config.toml
num_classes = 4
activation = "geglu"
fused_qkv = true
patch_size = [4, 4]
layers = 8
muon_scale = "match_rms_adamw"
adamw_lr_other_params = 0.0029
Rows from expert 9 of block 3, named by matrix and row number. Rows with one number belong to one neuron. Each number is 50 + 10 x the weight over the matrix's rms, rounded and kept within 0 to 99. All counts start at 0.
# gate: expert gate (model.blocks.3.mlp.gate, 16x64x128), inputs 0-63
# up: expert up (model.blocks.3.mlp.up, 16x64x128), inputs 0-63
# down: expert down (model.blocks.3.mlp.down, 16x128x64, transposed), outputs 0-63
gate.16:42 56 76 25 58 41 19 28 47 37 28 52 26 65 65 25 31 53 53 30 43 46 62 70 65 67 54 62 66 42 78 50 51 55 68 66 49 69 27 37 74 44 61 57 47 36 55 62 74 24 53 46 51 40 22 67 49 56 51 60 58 60 24 54
gate.17:34 81 28 60 49 67 34 45 66 26 46 42 43 43 45 56 36 55 33 67 43 33 34 36 47 79 45 50 62 78 39 66 71 38 53 47 48 48 49 21 56 54 57 57 63 39 54 52 65 88 47 35 51 55 68 33 43 36 56 53 57 47 54 32
gate.18:47 60 56 77 64 56 53 42 52 59 39 54 59 45 61 53 46 51 64 48 54 67 46 50 63 58 48 50 41 61 48 49 38 51 66 48 49 40 39 45 40 45 46 41 66 50 53 38 55 59 61 58 45 48 43 55 38 39 49 59 61 51 35 58
gate.19:44 35 27 39 56 23 22 41 65 50 68 31 54 74 44 44 60 56 44 51 46 64 15 31 68 31 46 74 37 98 31 47 50 39 56 30 56 43 85 02 39 44 66 59 49 56 53 46 40 77 31 42 46 43 52 40 71 68 61 59 56 42 64 46
gate.20:50 45 37 44 44 41 46 72 67 59 48 40 49 67 46 55 51 44 64 34 33 48 51 55 40 62 45 59 43 40 52 46 54 59 52 45 37 62 48 48 44 62 51 57 57 51 37 42 51 31 37 52 48 47 39 56 51 28 52 49 59 46 49 42
gate.21:25 55 29 50 67 49 43 76 55 50 48 32 51 63 64 56 36 44 50 41 46 54 41 83 47 55 59 56 43 52 48 61 60 83 46 48 57 41 37 30 57 39 73 65 33 71 64 56 60 42 45 44 32 46 38 58 54 57 60 45 46 54 53 37
gate.22:55 48 46 46 50 49 52 46 53 58 41 50 57 47 57 54 42 54 48 48 47 53 45 48 53 47 53 51 48 50 50 43 57 55 55 53 49 50 53 60 43 48 37 52 43 49 51 45 50 49 51 60 51 43 58 58 50 46 59 53 56 47 41 49
gate.23:42 52 47 56 21 53 53 45 45 37 70 61 46 50 60 36 58 45 51 49 53 40 52 40 60 57 56 41 67 53 46 66 55 39 62 49 53 49 40 54 60 36 52 43 66 59 50 55 40 68 40 49 41 49 60 42 55 50 52 41 28 53 41 38
gate.24:28 32 42 34 49 54 31 52 50 57 56 37 53 44 58 52 48 61 53 28 39 52 57 35 52 48 34 45 53 46 55 48 64 58 45 41 44 52 28 27 50 53 34 61 45 59 54 57 64 40 53 54 37 48 66 33 61 49 54 53 64 28 47 46
gate.25:71 40 41 46 50 55 51 54 42 52 54 59 47 58 63 58 64 47 38 60 50 49 46 69 51 37 29 73 53 56 49 36 41 44 61 42 56 45 48 48 39 40 49 46 60 41 56 34 44 42 42 48 45 37 81 83 36 56 42 53 53 40 54 66
gate.26:52 59 58 60 50 48 63 44 40 40 50 42 53 36 46 36 52 52 41 41 51 38 31 35 42 49 59 43 48 39 60 45 72 58 68 62 45 49 49 59 49 61 55 47 55 45 61 54 33 33 36 43 53 57 52 39 56 43 42 44 40 50 42 44
gate.27:38 43 38 53 35 35 17 63 54 51 77 51 54 58 66 55 39 28 71 60 45 43 41 51 55 75 41 00 42 72 62 68 49 46 43 51 49 36 57 47 60 35 63 64 33 63 62 37 74 52 54 45 25 62 62 39 54 68 49 51 69 48 46 31
gate.28:59 43 56 50 46 54 49 48 55 50 16 39 52 55 65 56 42 48 46 60 61 46 51 67 52 71 58 74 42 79 40 52 45 51 47 56 32 53 65 31 34 49 57 49 48 34 50 44 58 71 48 68 55 50 69 52 48 31 55 39 41 58 57 53
gate.29:38 49 47 44 53 59 52 51 41 53 43 52 41 44 51 43 62 52 47 52 59 65 58 46 62 60 60 55 64 42 40 55 46 47 61 52 64 42 38 35 39 49 42 54 40 58 46 47 64 55 51 60 62 41 53 47 51 57 57 49 61 56 47 47
gate.30:72 43 55 37 36 43 66 57 33 37 46 43 31 57 31 42 55 43 44 51 63 72 71 48 54 78 54 30 33 63 68 78 82 71 18 59 57 68 61 26 51 63 34 55 46 50 43 37 69 55 49 49 61 65 38 49 51 35 41 46 41 30 33 54
gate.31:40 40 37 25 51 81 54 57 53 62 48 45 42 61 51 56 64 53 48 38 66 57 24 43 42 46 65 16 34 59 60 48 81 60 57 50 52 44 57 27 46 37 46 38 60 66 54 62 44 63 47 44 57 40 48 37 44 39 52 48 48 64 32 51
gate.32:49 48 63 51 43 60 38 48 50 32 33 53 44 59 41 51 64 60 56 53 66 49 51 52 44 53 42 52 44 75 43 40 52 53 37 55 36 49 41 29 46 57 51 49 54 57 60 48 56 60 62 56 55 50 55 41 40 64 46 60 37 61 43 30
gate.33:44 43 32 44 62 47 63 24 55 45 60 40 47 46 65 46 38 48 49 52 61 52 51 51 51 42 45 48 51 60 40 50 54 49 51 39 57 58 57 44 51 43 43 48 56 41 43 56 49 48 38 60 51 49 48 67 39 43 47 64 49 59 53 57
gate.34:39 48 56 46 54 44 45 63 45 31 53 53 56 62 53 53 58 49 53 51 54 56 56 55 56 52 46 46 51 43 56 62 58 57 45 35 47 54 54 56 40 58 51 60 53 43 55 43 62 46 55 67 55 43 53 58 54 53 48 51 49 59 52 35
gate.35:40 52 40 52 51 49 47 45 50 54 54 41 48 49 50 46 51 57 49 54 44 47 47 40 50 51 54 47 49 57 48 46 41 56 52 49 62 53 54 50 54 55 51 61 46 50 47 57 52 47 55 49 51 45 48 46 47 49 50 45 58 38 49 46
gate.36:46 51 61 49 58 60 51 43 50 44 47 50 54 53 50 48 51 58 53 60 63 47 58 38 57 43 55 56 49 50 49 52 56 60 43 43 44 39 57 42 52 52 48 56 36 44 59 46 60 56 51 46 54 42 51 48 49 51 41 57 54 57 48 44
gate.37:33 72 31 59 69 33 65 56 70 52 38 53 55 34 75 43 33 55 47 47 26 52 45 38 59 39 66 75 54 64 51 43 57 51 52 58 49 56 27 63 51 49 49 46 60 53 63 43 53 44 38 63 58 64 51 59 61 55 31 46 38 73 42 48
gate.38:48 51 53 48 51 50 49 50 52 56 50 47 53 39 52 49 59 46 50 48 52 58 50 46 48 49 51 50 60 47 44 50 53 48 46 40 45 51 48 50 53 57 56 53 43 46 52 46 52 47 47 47 53 58 65 46 51 46 45 48 54 55 53 46
gate.39:48 42 48 43 47 41 59 58 45 52 45 57 50 63 49 60 47 52 46 54 53 38 50 45 58 52 48 57 35 44 54 45 56 54 36 44 48 42 48 60 44 42 46 53 49 52 45 58 57 50 45 60 43 47 54 63 45 46 57 53 34 51 40 60
gate.40:46 75 45 36 79 64 46 44 60 46 47 56 56 64 32 57 47 38 44 36 51 66 47 43 58 57 40 54 48 73 48 62 31 37 56 50 49 58 50 56 46 47 57 38 54 57 51 46 47 60 49 57 54 49 48 37 62 58 50 45 57 53 32 44
gate.41:52 55 40 71 57 50 49 43 40 58 49 54 38 65 48 43 56 54 45 37 47 53 40 58 34 48 58 85 76 38 56 34 55 59 44 53 55 38 49 42 75 68 76 62 46 52 58 56 50 28 48 65 47 38 28 34 50 77 46 49 59 48 50 48
gate.42:60 59 67 38 40 74 32 28 34 51 34 73 38 54 42 54 65 49 54 52 54 68 58 32 49 50 59 41 38 44 43 59 39 49 39 49 50 60 38 32 53 43 58 32 52 50 48 48 29 60 38 65 53 55 33 48 27 62 54 70 57 43 51 59
gate.43:58 47 62 48 56 44 69 55 53 47 38 58 52 45 63 53 61 45 49 51 40 45 55 52 50 64 39 41 36 31 47 52 49 45 47 55 48 57 39 47 42 43 51 56 60 66 48 35 65 43 58 58 42 55 48 62 42 51 50 56 60 49 56 48
gate.44:43 37 47 30 50 39 64 57 59 54 58 21 43 63 33 37 58 45 60 45 56 50 48 47 56 25 44 55 45 80 53 58 36 62 47 64 42 55 65 47 54 57 71 37 32 63 57 54 40 45 44 44 51 57 74 34 59 59 52 52 37 43 41 47
gate.45:44 45 60 53 59 46 52 57 50 62 44 47 40 43 52 51 66 43 52 46 46 47 56 51 47 33 51 49 57 33 50 53 41 54 54 52 48 64 34 42 54 51 40 37 46 53 60 64 54 44 49 53 53 55 58 60 47 47 48 47 54 52 39 49
gate.46:44 47 58 49 69 42 41 35 23 28 64 56 49 88 60 30 40 51 59 60 30 46 61 33 37 19 52 37 58 50 61 83 94 62 54 48 31 36 52 56 62 52 54 64 45 44 44 39 41 48 55 44 34 46 23 39 34 49 45 40 51 37 16 54
gate.47:67 51 64 80 37 47 42 48 38 39 57 47 48 61 52 65 63 59 57 57 56 64 38 43 48 51 50 49 45 29 42 42 99 53 37 35 43 36 44 76 50 45 68 55 26 36 51 29 62 45 47 48 57 51 61 40 44 50 55 58 33 54 30 59
gate.48:42 58 60 36 50 60 38 58 57 29 37 39 50 58 49 51 60 47 60 53 41 48 59 44 46 45 52 72 51 44 60 45 42 59 41 48 29 65 48 23 44 53 59 63 57 61 53 59 49 45 63 59 35 51 61 62 51 39 53 51 56 53 46 60
gate.49:59 51 44 54 45 58 22 36 53 27 31 44 51 64 64 61 46 59 51 43 45 38 45 60 51 46 49 28 46 49 58 62 52 40 67 45 74 54 29 51 47 43 36 73 47 50 53 57 58 41 46 59 54 51 64 38 28 51 57 61 54 28 68 40
gate.50:49 59 39 44 40 61 72 54 42 45 80 44 50 54 83 45 56 52 49 48 59 51 36 52 50 24 57 45 42 53 41 53 50 55 66 33 44 49 30 35 48 45 45 57 50 57 49 47 62 55 43 50 64 58 59 45 42 51 48 43 47 59 47 53
up.16:45 39 75 39 64 35 11 34 43 61 47 61 30 56 66 21 46 38 54 28 36 45 53 63 59 53 43 69 63 31 77 71 48 42 61 66 48 61 30 49 80 44 56 67 41 49 68 71 56 34 44 44 43 42 37 75 57 44 50 49 62 59 38 51
up.17:31 64 21 60 55 52 35 50 70 36 45 50 54 46 49 61 38 57 36 70 31 43 45 39 50 59 58 52 57 73 46 56 79 40 65 35 45 48 57 20 65 51 59 61 67 38 47 64 61 85 48 37 55 54 59 32 51 45 63 51 54 55 61 46
up.18:50 46 34 35 50 36 61 68 61 42 47 49 39 41 46 67 49 50 37 49 45 35 47 51 26 55 57 48 41 51 51 40 53 54 28 41 44 56 63 46 51 63 49 50 46 48 39 48 50 57 46 41 49 61 61 62 62 52 50 40 44 45 47 48
up.19:42 43 35 33 73 36 17 52 62 23 39 25 53 64 43 28 54 46 50 66 53 55 12 57 36 59 49 42 36 84 46 52 50 52 58 40 52 40 87 19 47 55 64 73 33 40 68 64 22 67 48 26 49 44 49 36 64 52 39 67 45 44 45 39
up.20:60 41 69 49 42 49 39 54 44 42 48 49 45 58 34 52 42 49 47 68 53 54 58 51 50 49 59 47 64 43 44 61 56 43 40 58 62 40 44 38 56 53 53 38 50 52 50 38 67 56 51 56 64 52 44 46 40 40 44 43 53 55 45 66
up.21:39 58 43 56 69 52 44 72 55 31 42 48 56 42 49 32 46 49 55 44 43 50 36 70 41 60 51 49 54 37 40 47 57 95 69 49 64 50 27 28 50 43 62 58 38 81 51 58 45 32 38 47 45 47 53 56 62 59 47 39 55 64 49 50
up.22:49 50 53 51 49 53 55 54 49 49 45 49 44 56 55 53 43 54 56 46 49 50 56 54 44 50 47 55 45 43 51 60 45 52 52 45 55 55 46 49 57 49 46 49 51 59 44 60 50 50 43 45 50 53 49 58 54 51 44 59 62 57 51 44
up.23:49 53 51 52 44 63 43 44 40 40 55 43 54 51 62 38 50 44 50 59 46 37 60 51 43 45 47 58 57 36 50 80 50 47 68 56 51 64 34 40 53 36 57 37 60 66 57 59 52 49 35 49 39 40 41 49 63 50 56 57 34 51 46 37
up.24:29 40 74 40 63 37 40 67 65 47 58 47 59 36 62 61 59 53 48 30 36 40 54 43 60 54 24 45 65 66 51 49 49 50 49 55 69 58 35 36 60 50 39 51 72 62 44 59 63 33 63 61 35 48 54 20 63 31 55 50 51 48 55 35
up.25:59 50 37 41 41 74 54 63 42 44 54 52 44 52 52 51 67 55 44 56 42 60 53 42 34 45 64 47 66 55 40 56 38 48 30 45 25 72 60 56 59 59 38 37 40 51 43 67 35 69 48 33 67 59 53 63 33 62 60 53 42 45 32 59
up.26:33 45 28 53 39 42 34 60 60 56 50 53 52 43 69 49 50 49 40 64 45 47 44 65 55 55 50 29 54 64 51 44 62 52 57 50 51 32 59 37 36 62 49 48 34 57 63 48 70 66 49 48 47 53 52 46 47 50 64 37 64 57 59 44
up.27:32 55 51 53 61 36 53 57 51 33 51 67 51 44 35 62 73 51 24 51 35 34 37 46 56 36 46 23 34 68 33 51 33 47 47 60 65 53 61 00 69 58 46 63 51 58 46 66 42 75 48 59 55 44 37 67 54 54 54 46 56 64 61 35
up.28:50 63 47 39 57 48 36 51 49 43 79 67 54 44 48 49 49 51 56 37 38 64 60 37 50 36 48 51 64 37 63 50 55 47 40 58 54 46 36 63 68 53 50 59 59 56 43 66 49 42 56 34 53 46 31 49 56 67 44 58 58 42 50 52
up.29:59 36 54 47 58 47 50 63 46 33 42 54 51 45 59 47 42 41 44 51 46 54 51 44 66 38 67 49 68 38 50 32 47 41 55 53 54 61 28 53 45 53 54 57 50 58 55 56 41 46 60 45 50 44 45 65 52 46 39 47 43 63 38 46
up.30:36 44 45 73 67 36 30 46 52 57 44 68 51 40 76 47 44 41 61 56 41 56 36 58 60 24 47 69 69 42 49 22 29 40 54 38 53 29 42 85 40 69 59 57 58 52 56 37 52 42 42 46 52 46 51 47 46 56 62 58 65 48 57 39
up.31:58 77 64 48 45 34 49 47 57 69 35 50 47 34 44 54 26 57 45 67 27 51 54 47 60 51 31 67 56 53 39 51 64 37 37 60 35 58 16 66 62 69 30 62 57 50 49 65 59 55 58 52 44 26 60 69 68 46 60 56 55 36 59 50
up.32:54 52 40 31 48 53 36 56 48 57 60 58 46 37 66 64 42 44 60 47 25 45 58 47 53 37 50 42 26 53 61 62 46 38 60 47 52 43 72 55 50 43 55 64 46 56 43 32 56 71 47 44 53 49 54 35 42 59 52 51 51 51 53 43
up.33:55 53 51 50 42 41 34 53 57 56 51 47 50 54 39 59 51 50 48 41 38 47 47 68 41 48 55 68 52 30 50 52 61 47 61 48 45 62 49 42 46 57 59 43 40 57 49 61 42 38 57 46 59 58 50 51 51 41 52 42 42 48 58 41
up.34:51 60 48 52 43 50 39 53 49 60 49 55 53 55 57 59 42 53 45 47 41 43 56 38 52 50 50 54 47 50 56 51 48 40 46 62 47 56 44 61 61 50 44 43 59 39 45 61 39 43 47 54 42 57 47 46 52 44 52 50 54 45 58 54
up.35:47 43 51 57 45 43 55 47 49 51 53 53 46 49 50 49 44 54 47 60 48 50 52 39 55 47 49 56 46 42 52 46 55 62 55 46 48 39 54 51 58 48 50 51 46 53 37 46 59 61 43 54 57 50 52 51 54 53 45 48 42 63 45 51
up.36:46 45 56 41 53 50 40 49 50 51 61 55 53 40 52 51 48 54 59 52 51 52 58 65 63 56 47 53 45 58 52 56 41 47 39 51 43 52 47 55 41 53 47 53 62 45 36 45 41 60 53 39 53 50 49 35 50 50 53 55 46 54 49 45
up.37:58 45 60 28 34 51 55 42 31 41 44 67 57 52 29 48 67 40 48 62 69 46 52 72 37 64 36 39 33 67 62 61 60 54 28 41 69 50 59 41 46 59 37 46 62 61 41 57 30 40 57 42 48 42 34 58 45 63 51 37 53 34 68 41
up.38:47 48 40 50 43 55 50 50 40 41 55 51 48 54 45 40 53 54 47 63 53 45 51 55 45 53 51 58 48 51 55 50 51 44 52 58 50 57 53 40 46 56 50 45 53 53 60 44 47 46 45 56 56 42 50 51 49 52 49 58 49 51 47 58
up.39:53 59 53 32 55 56 43 46 52 44 33 53 49 51 54 44 51 44 63 55 39 53 56 56 52 28 49 57 51 47 46 56 49 54 43 52 46 60 50 51 53 52 44 54 54 55 54 44 52 50 47 53 58 42 39 46 55 52 47 54 45 57 56 57
up.40:50 24 63 59 28 36 61 36 46 44 79 59 53 45 71 55 36 61 50 42 51 40 43 52 49 60 54 27 56 32 64 45 62 54 81 56 46 36 45 46 50 59 53 71 46 60 53 49 55 46 55 42 54 51 58 59 50 55 41 47 44 55 58 49
up.41:55 38 58 62 65 47 60 43 43 44 46 64 57 53 28 40 67 45 39 39 31 54 40 48 67 30 20 60 44 54 47 77 29 46 64 38 55 48 42 41 52 50 64 48 55 44 68 68 44 49 43 39 47 46 38 60 67 42 44 56 60 48 64 63
up.42:62 52 28 65 55 31 17 46 71 62 71 43 62 56 57 65 42 46 54 58 61 31 37 48 64 50 50 36 48 52 47 43 48 41 45 54 65 47 49 61 34 55 51 58 54 51 54 47 45 54 54 68 42 39 72 61 41 64 42 47 46 59 73 40
up.43:65 45 56 46 56 43 67 42 45 52 63 61 40 42 60 66 47 55 49 46 48 56 46 45 45 60 46 36 49 36 51 53 52 40 50 50 38 55 56 45 38 44 71 52 54 42 53 35 47 51 63 59 37 54 50 42 51 67 65 60 50 47 44 52
up.44:38 40 45 55 46 54 41 55 43 48 61 57 50 35 50 50 62 54 50 35 59 45 43 53 41 15 59 31 43 81 45 50 31 41 54 51 49 55 88 48 54 55 37 39 48 54 46 64 40 58 50 39 53 37 58 39 57 43 47 50 42 43 49 44
up.45:46 56 49 46 62 58 42 50 55 39 41 50 58 48 47 37 50 41 40 40 60 49 54 57 52 49 56 50 61 53 52 55 38 53 53 44 74 49 52 32 53 45 41 46 46 47 42 58 43 53 40 52 45 49 46 46 40 38 61 44 65 56 65 64
up.46:83 67 68 61 44 58 53 58 62 62 13 50 51 30 36 58 56 49 29 44 68 57 68 45 47 90 43 74 29 39 41 27 10 58 45 39 66 54 41 46 34 54 67 38 52 29 51 43 67 23 41 65 56 35 56 43 68 39 47 71 51 48 87 61
up.47:36 41 43 99 56 49 56 69 63 36 68 52 35 53 42 63 47 54 34 61 72 41 38 54 46 46 58 36 47 23 35 49 81 63 57 39 59 49 43 57 41 48 78 58 44 38 55 47 43 74 52 47 32 53 45 63 36 34 61 42 50 48 58 56
up.48:42 45 56 51 58 61 47 60 52 33 29 50 58 61 55 46 63 50 65 44 55 40 63 50 55 30 47 65 41 36 53 56 60 62 48 46 35 63 36 23 36 49 58 62 54 55 53 59 58 52 64 54 43 50 59 43 47 47 50 42 42 44 42 59
up.49:31 48 42 33 38 40 63 48 50 75 52 49 43 34 55 37 57 57 53 52 47 66 66 35 48 55 65 70 46 50 51 27 62 66 30 53 24 54 47 36 39 61 60 31 49 65 53 29 55 60 51 34 53 52 44 30 70 57 48 41 44 60 28 61
up.50:66 52 60 68 48 45 48 34 31 45 13 70 57 63 62 50 42 54 51 27 52 55 52 43 38 53 28 61 49 72 36 40 45 34 55 45 53 51 73 63 35 55 48 58 58 50 35 55 51 59 58 55 44 46 37 43 38 34 40 54 51 41 58 41
down.16:59 44 51 59 56 50 38 60 52 48 54 51 52 47 58 38 68 46 51 54 48 35 60 61 49 37 65 50 58 44 64 70 42 27 47 52 57 50 34 73 43 71 47 64 47 42 41 37 41 46 55 58 29 75 17 56 36 42 78 53 48 39 65 58
down.17:34 42 56 79 44 24 77 47 39 24 63 64 46 70 28 43 64 43 47 38 57 34 40 47 52 32 45 68 42 41 66 63 61 49 63 67 56 61 66 38 69 74 40 77 37 63 60 54 54 42 48 30 44 52 53 46 68 42 43 29 75 49 58 38
down.18:59 47 49 45 54 45 59 49 54 57 62 36 54 46 41 61 44 47 53 55 44 60 39 38 53 62 59 41 64 47 54 56 38 38 48 56 68 55 45 48 55 36 60 44 46 43 48 56 62 53 42 57 27 47 58 51 56 56 45 43 56 55 58 43
down.19:34 26 45 65 34 20 50 55 41 52 50 68 11 57 28 54 44 55 56 29 61 50 71 56 49 46 54 39 54 47 35 45 57 47 63 75 51 54 57 30 64 62 36 68 44 57 85 62 45 62 53 65 51 36 65 59 58 60 53 50 87 45 50 55
down.20:38 70 57 56 50 49 56 56 38 46 37 61 40 49 61 41 45 34 62 54 68 50 48 60 44 43 57 73 47 47 47 37 33 24 35 36 42 42 41 46 38 37 36 34 55 58 44 50 52 32 56 52 63 56 35 48 62 51 58 52 68 60 41 56
down.21:48 43 67 50 75 51 44 49 37 50 48 52 38 71 69 53 59 43 56 39 48 33 41 53 57 46 36 28 48 61 63 61 41 26 52 48 48 51 39 40 49 55 48 61 75 58 45 54 32 54 64 42 50 37 41 40 25 38 52 50 33 47 26 51
down.22:55 54 54 51 42 47 51 46 47 51 48 54 51 48 54 45 55 44 54 50 45 51 48 51 45 48 54 46 52 58 48 51 47 48 51 57 45 54 45 38 48 49 50 40 51 61 48 48 46 60 50 54 53 53 44 41 47 53 51 43 57 41 49 45
down.23:72 33 57 57 42 50 35 44 62 48 55 45 51 55 42 40 57 43 51 52 57 56 45 56 57 30 50 50 41 52 52 78 52 49 54 47 29 59 51 59 29 56 36 49 39 44 46 53 58 47 59 43 46 47 60 47 46 23 57 49 46 37 52 65
down.24:35 40 49 44 44 61 58 35 61 67 38 67 45 69 51 61 56 57 67 53 30 43 57 47 35 46 47 19 61 50 62 42 53 52 55 56 46 58 59 27 48 79 52 65 45 47 61 47 45 59 48 51 39 53 49 52 42 46 48 63 47 48 45 65
down.25:66 37 67 51 57 35 41 41 52 33 50 58 68 53 37 39 32 64 45 64 60 46 41 38 48 55 24 36 51 50 63 58 82 68 63 59 52 24 54 49 45 66 52 47 41 50 51 40 56 36 64 54 54 44 43 50 53 53 23 55 41 57 31 50
down.26:34 44 80 33 35 72 49 41 41 53 48 59 43 49 38 40 45 35 43 50 55 58 39 57 44 35 53 50 48 62 55 46 38 25 59 58 57 43 39 52 45 45 51 43 59 34 44 59 25 53 48 62 52 75 52 63 41 45 53 47 45 34 69 54
down.27:51 28 55 48 52 45 49 49 48 36 74 51 33 50 42 48 34 63 59 55 42 56 52 47 53 59 41 23 52 47 77 45 50 49 69 40 47 61 50 56 70 44 33 59 53 46 56 56 59 42 58 50 60 70 60 66 61 29 35 52 36 39 47 58
down.28:36 57 59 64 31 71 44 56 53 56 54 47 56 46 45 36 52 45 53 36 48 46 45 47 49 58 51 49 51 55 44 49 36 48 54 53 43 44 37 31 53 37 47 45 57 59 67 46 48 50 58 74 68 36 36 38 60 62 62 42 48 50 62 44
down.29:35 63 39 53 51 59 51 47 55 39 56 43 44 53 62 53 52 58 49 44 48 47 39 47 40 44 52 53 48 45 26 63 39 47 45 52 35 51 67 59 45 49 31 42 53 51 37 53 52 57 52 35 56 52 50 52 30 51 69 50 57 52 60 57
down.30:48 37 54 48 46 68 43 67 61 54 39 53 48 44 41 42 45 57 52 61 30 55 42 45 41 50 60 39 44 49 66 69 39 68 55 67 30 56 61 72 61 57 60 57 50 54 64 42 74 58 55 63 53 51 64 47 52 44 36 54 36 59 32 60
down.31:69 46 59 35 28 57 42 52 43 50 68 58 45 59 65 57 75 43 45 70 52 61 69 45 41 34 64 25 37 35 52 55 57 52 72 63 46 69 40 68 49 57 34 52 61 59 40 54 65 39 30 37 49 57 27 66 41 58 68 55 19 49 48 30
down.32:50 63 55 47 49 49 51 49 40 55 53 58 38 39 46 57 62 52 45 64 63 45 49 58 50 40 60 40 43 57 37 62 42 63 47 52 49 47 46 36 48 55 37 71 40 48 43 35 46 51 69 52 43 29 60 57 52 48 47 47 47 57 32 60
down.33:53 55 48 51 54 54 44 54 45 53 52 48 39 51 55 54 47 52 52 63 51 46 44 43 58 49 56 46 48 70 55 47 53 43 58 48 40 48 54 52 48 51 52 51 43 51 56 36 56 54 49 63 42 47 50 56 54 61 51 56 45 38 38 37
down.34:36 49 47 51 42 47 59 48 47 44 41 56 43 48 59 51 51 57 51 60 52 49 49 47 48 54 50 52 52 42 44 49 55 48 50 51 55 43 46 54 50 46 55 51 59 40 40 46 55 43 48 53 47 50 40 42 49 54 48 52 54 47 56 52
down.35:52 56 49 43 45 50 54 45 45 49 52 56 52 53 39 53 61 49 49 42 53 52 49 42 51 45 52 49 51 50 50 48 51 51 49 39 47 47 52 55 53 50 43 48 49 61 52 44 43 55 38 45 50 44 55 53 49 55 46 48 45 42 53 53
down.36:50 46 49 46 45 46 48 49 46 53 42 50 52 42 49 46 51 55 45 46 45 46 62 59 37 53 52 43 49 42 44 53 49 67 53 53 49 48 46 50 61 46 36 51 40 53 58 50 53 46 49 53 52 49 47 54 44 53 49 58 46 47 62 42
down.37:38 61 35 52 41 54 60 57 48 56 46 59 58 47 51 57 33 57 49 47 46 51 47 51 50 73 41 23 56 35 18 41 64 59 21 44 47 41 36 59 37 37 55 53 65 68 64 68 40 53 68 52 25 80 52 53 52 56 38 49 40 75 45 47
down.38:44 48 46 57 50 48 52 46 48 58 48 56 45 50 52 45 51 47 52 50 46 51 50 55 53 46 50 52 55 54 51 45 66 52 52 46 52 47 55 46 48 51 48 55 51 53 45 49 47 54 44 49 41 63 46 50 50 47 50 45 56 49 44 57
down.39:52 54 42 58 39 54 51 62 46 43 55 56 42 55 42 49 48 55 62 57 48 44 39 43 42 51 45 53 43 39 57 45 44 47 58 39 52 53 48 41 37 58 44 45 51 51 46 56 48 51 61 55 56 56 51 48 40 45 56 59 48 59 53 54
down.40:56 41 45 61 45 75 47 65 40 60 34 39 72 53 49 47 64 50 59 45 52 51 64 47 49 47 70 39 49 39 55 62 48 41 57 51 63 54 59 49 31 57 33 32 33 38 42 31 52 41 30 67 38 52 47 50 58 53 49 57 56 47 42 54
down.41:34 37 41 70 44 48 62 47 61 66 58 50 64 11 36 42 41 68 71 50 51 45 65 48 50 49 48 56 47 57 58 39 71 56 45 43 41 57 56 54 27 49 51 56 56 39 56 42 55 64 44 46 55 67 70 35 35 53 49 68 46 47 24 53
down.42:55 51 50 46 56 60 44 64 67 52 53 51 60 42 39 55 48 57 46 66 48 59 53 53 35 54 56 34 56 51 47 55 58 57 45 47 41 52 77 50 34 55 50 38 43 29 59 51 50 50 62 53 37 63 48 77 37 37 33 64 64 69 56 65
down.43:59 51 45 35 49 49 48 52 53 52 37 46 62 45 56 43 57 50 52 52 39 42 49 62 48 46 41 60 56 46 43 53 52 55 60 54 56 56 41 58 48 47 50 47 50 44 69 42 59 51 52 39 69 45 56 31 66 46 50 54 55 60 48 46
down.44:50 59 56 55 51 57 55 49 78 43 64 70 55 53 47 46 31 49 44 40 53 37 34 57 53 67 48 49 41 67 40 60 48 46 59 65 59 51 73 18 53 40 47 73 37 44 75 48 45 45 50 52 38 44 63 67 70 51 36 58 57 47 61 56
down.45:50 68 51 68 50 54 54 47 46 37 50 64 52 50 57 52 51 54 50 53 50 53 49 47 39 45 62 46 45 50 55 55 64 50 41 47 51 49 50 59 54 43 51 67 53 59 54 44 42 30 54 50 49 64 59 49 40 51 52 45 52 42 37 47
down.46:49 57 52 57 22 52 55 49 45 41 68 75 67 28 74 40 48 58 68 85 45 47 49 22 63 44 63 35 52 39 62 68 67 29 86 55 43 40 49 55 40 29 36 55 52 45 51 32 59 28 42 34 72 28 51 42 53 42 38 62 61 44 47 50
down.47:54 33 47 40 57 60 52 51 64 57 65 62 67 50 57 49 49 56 56 59 53 46 40 65 51 59 33 55 40 78 32 42 55 40 30 53 30 46 60 58 73 43 56 65 58 48 56 72 70 49 51 54 39 48 53 42 41 43 45 63 66 54 41 55
down.48:47 67 60 53 52 26 57 54 44 50 63 48 46 52 40 49 40 51 48 34 58 44 48 61 44 58 47 62 51 67 44 36 64 42 48 66 50 45 53 51 68 39 49 39 53 57 46 39 27 54 40 49 65 53 33 49 60 55 43 49 44 58 49 61
down.49:63 50 55 53 53 38 43 51 53 37 48 41 48 41 54 50 41 43 45 57 37 33 34 66 40 54 58 28 51 60 47 37 31 59 57 60 39 57 41 39 78 52 68 60 49 64 44 62 55 47 40 53 57 53 50 65 58 47 51 45 59 54 44 36
down.50:45 52 55 49 46 70 57 48 41 57 71 27 60 51 52 50 42 53 38 48 30 39 72 52 55 45 45 49 49 48 59 59 44 53 48 41 58 53 38 51 50 64 35 42 56 39 47 55 58 50 44 55 72 52 37 58 56 64 47 54 32 71 40 49